python train.py --model="image VAE" --encoder_widths=[80, 112, 176] --latent_channels=16 --decoder_norm="layernorm" --precondition_frequency=50 --one_sided=false --epochs=60.4 --final_lr_fraction=0
Rows from block 11 of the encoder of a small image VAE, named by matrix and row number. Rows with one number belong to one channel. Each number is 500 + 25 x the weight over its row's rms, rounded and kept within 0 to 999. All counts start at 0. Numbers have three digits each.
After each channel's rows are labels from the 100 images, of 14848, where the channel reaches its highest value: "strongest on" is what is common among them. Only what is clearly more common there than usual is listed. The data: abstract colour fields from 500 small random pattern networks.
# convs1: 3x3 conv (encoder.blocks.11.convs.1.weight, 176x176x3x3, each kernel summed), inputs 0-175
# convs2: expand pointwise conv (encoder.blocks.11.convs.2.weight, 176x176x1x1, transposed), outputs 0-175

convs1.48:477439483511507505505497486451498493462482498503497482503496506483526544483471523491450524544519521459461481495518514439542442549474463511486458448490505495466506508472558535477521510516535538513486511534462510482512465518484456495520528526492502513511528479511537470522480456536476501489503531502475521522473455485521501525540528500562476501467524508502529469455511517512478525507530541516495490490489496496525539536499520492462481490495514522522465499500481514499517513497523469527507518511504471503513473504488497478505480517
convs2.48:493476522519490496518445554441513500508536553502500528543514501492511518482465500546544508481545471482478494498552524562503503503514496486514499498484453492494449488479517486527555498537497481466530500518494508484513493547517487536470512471496528503512430509527511488491517540487479508479477518498492501482504524475488515488506457530503481533505481494482507506510489495538489507515487523495482485528518480498469502454518502516505484516552521548524508505570475499521486509530488509483459528493525511457502460548483484477538524485
strongest on: mostly green

convs1.54:467542509487524490476444494536443482552475477533527514505493473467507539463490495520506477502476489453496507501523506480535396527492497495464514477489548500539493476510496469528538480493516522472502505533480504518486471513482526445482496494489497536478505525519485503553500483458505506524503476508489536513512474514495510482496526488503539497569492518491480527502532535493489485486521475514470507511489532491488493492496467524491510488503523509494565557505451501509508458523505508514499507493508533541507472500486482481502457486
convs2.54:490490518538495489486503540467490524510507485508487556505492516538503466486479520497520507500504489487449486486479441494503489477512509463489520496506494495473498482497448496556499527518502507494535520499501499497502502503512508499502454482542507512501511496491500489485562476510496527544498505511469516484504497508503537527502497507535486551510493474498488550529461498443529512503475505522507477522525479528490518514520502524527515497500556527507475511595517523513502495551494500536533495495486491462549494605501509478545508539
strongest on: mostly green

convs1.82:479524563493509508502502490498500544466484520493494482511503472532502502478514503545505500484512502521493507525466532502495483475497462525523515469502478537473528464481488504499466470555554538526509501508516475472511479512473523489441436495477498464487505518479490476490567531475527506550496470496505541550563524468528492448521506520487517521492492490498502511454539511523512468514486512448490488489497516492475500514488483505498510515510487537469557485513482511484480490475481514458470512530546490540498516490460518488469476484
convs2.82:526495484512495521505465452465508522515479483474506502476492534504536505514448498497515535499474489487498556532510488506475492524485495526517501507489524518526475514486502498470488475483514453511506498550529501483485532543466513496538602502526488494487486505497497476509497494509496526479549513460518467504497505562537479515513513516471525461569527508480550533495529505511506469523510524501514507543491510486516510507476485515477498512507490489541503475482497516499438480495507504557496512499454486568473491541501532464497494472
strongest on: fine detail

convs1.123:484463496485464526510493495486524514469499520515535467501484448533565522523498490507486494525510504505456477499517513541478455504488475518496476492511487529511532475488457532482521507526475508504523507514501511534464518523484484505485509487526496506496491493468511483487510553541478506487488485482488509451504514500478496466551503485553448501439518527524516437524466473483485475506491504444478525479478461510514507530522521515450491513498485511516461462519514545468494514484533525525523528513524520530486478504449523529472445493
convs2.123:523475495559511502513483530485473521502522469507408518513519495499515551516484479481495502531431466489499470506470503495485474536498515515502511487554514517474453510504456499542505523527490479512546507482493497544489519520486529491485475433532475493511532520496493514487506513515438508461520503475504497463480506512516525491483457499467550473480513524487502470468520533514502492514497536509436482515488522537495526514493506524493522526508514486515468509498479510493507485546508500517511564492506519454489489494500533500535529522
strongest on: fine detail

convs1.119:478517520527459539512532546519506499443504499496518482484506472497504479532482508520510525515506553509439482491519499492520533432514519503525490510506483515500505505516444472488497534510510476522468481508509467470512536447512484462432502463479526500480540525521503485516545501492540503496500539521484526534480502499508485486494531512509492466474504478525528478519469504536513480500469484465501522480464488524515492527513495505476524506530536507493485480543448477450454521486516516523488499497549491523463547504474518478453511519
convs2.119:563497518516515591468479480519517520491510543510567510484512506499459514476453509540530535498482512488460454523481526510473517520493500470507481532536490526530522498504437511507523522498501476520522459495473498467494520497475491512519504533517504529479453498490535529479410485491515506537504530491526494485491504500511504509505483507456477514495474472477506528489487510516507506515485556483521507494498517501518499576509460510515489506490497491499545505494511476473465513510503496506485508464439514513506509485521470494523478510
strongest on: fine detail

convs1.168:454511551463493509495504475487505481457486486504485531518498486508511461520516527539483527522487520503505498506481486505469515445534511441514485490527533506481498513475460521408504505508500492492534498501540530540498497490479458493498486516520537476506503485501462499515538519485516520489493473489476536509526523491503444484499511518492493521487502483513513488519506490397515513515508549454472548501469494499491519492517536510510462456529527550496519506506515472487444509508534482521491508528474485496477536504509508537482484496
convs2.168:468475526489492471501478503494499498456528487505504478492535498505470488441495540505486514504532486504460521500520472453504476469507517514489488488462490470491499450483504487503516471517508526488469505497506500499502519513485509519496549499495503461500507502491485501499497477500510532566522504496499510528532496505467512440470484511503476558492503508530472492519426482449489531553479461502546511546514526490463480463508513554490503502486490509457505480601517496503518523555498514540513472524496506477490492466495500458499520508
strongest on: mostly green

convs1.139:511503569486484490490480507522465483523479498503508498502503480481510539484515499512464512467537476500471480485468523513498470499512486487492559526482503504488550506465474496494551516500509547517509527482494506507526480520487521488481495509531491509507494541504466472522504476503464514490511479466421524529478448508484496453504493495466501468486524470533516491514550504509479470485490469523491505485491543492492492535464502544524500551523532549507500530552489548487549523459536546494475508475483531463489513493467491517529466483
convs2.139:502513480498526511508557561472476488500511572513495498505524488524482511500529492490486500502432530474491488475458489493487509525495527510495503500515511504500495525477521472493500455515524552547475512500522494512499490494474488516495487459522492512521504491511502473529560515528508526523482518500466478482513497479477523572544497493507532518480503500475503522505481515560543514469502478526502494510509516502501546511514488558528502505485586506551504495563481501493498501540494507502505521518555524531519505550503492487546514499
strongest on: mostly green; bright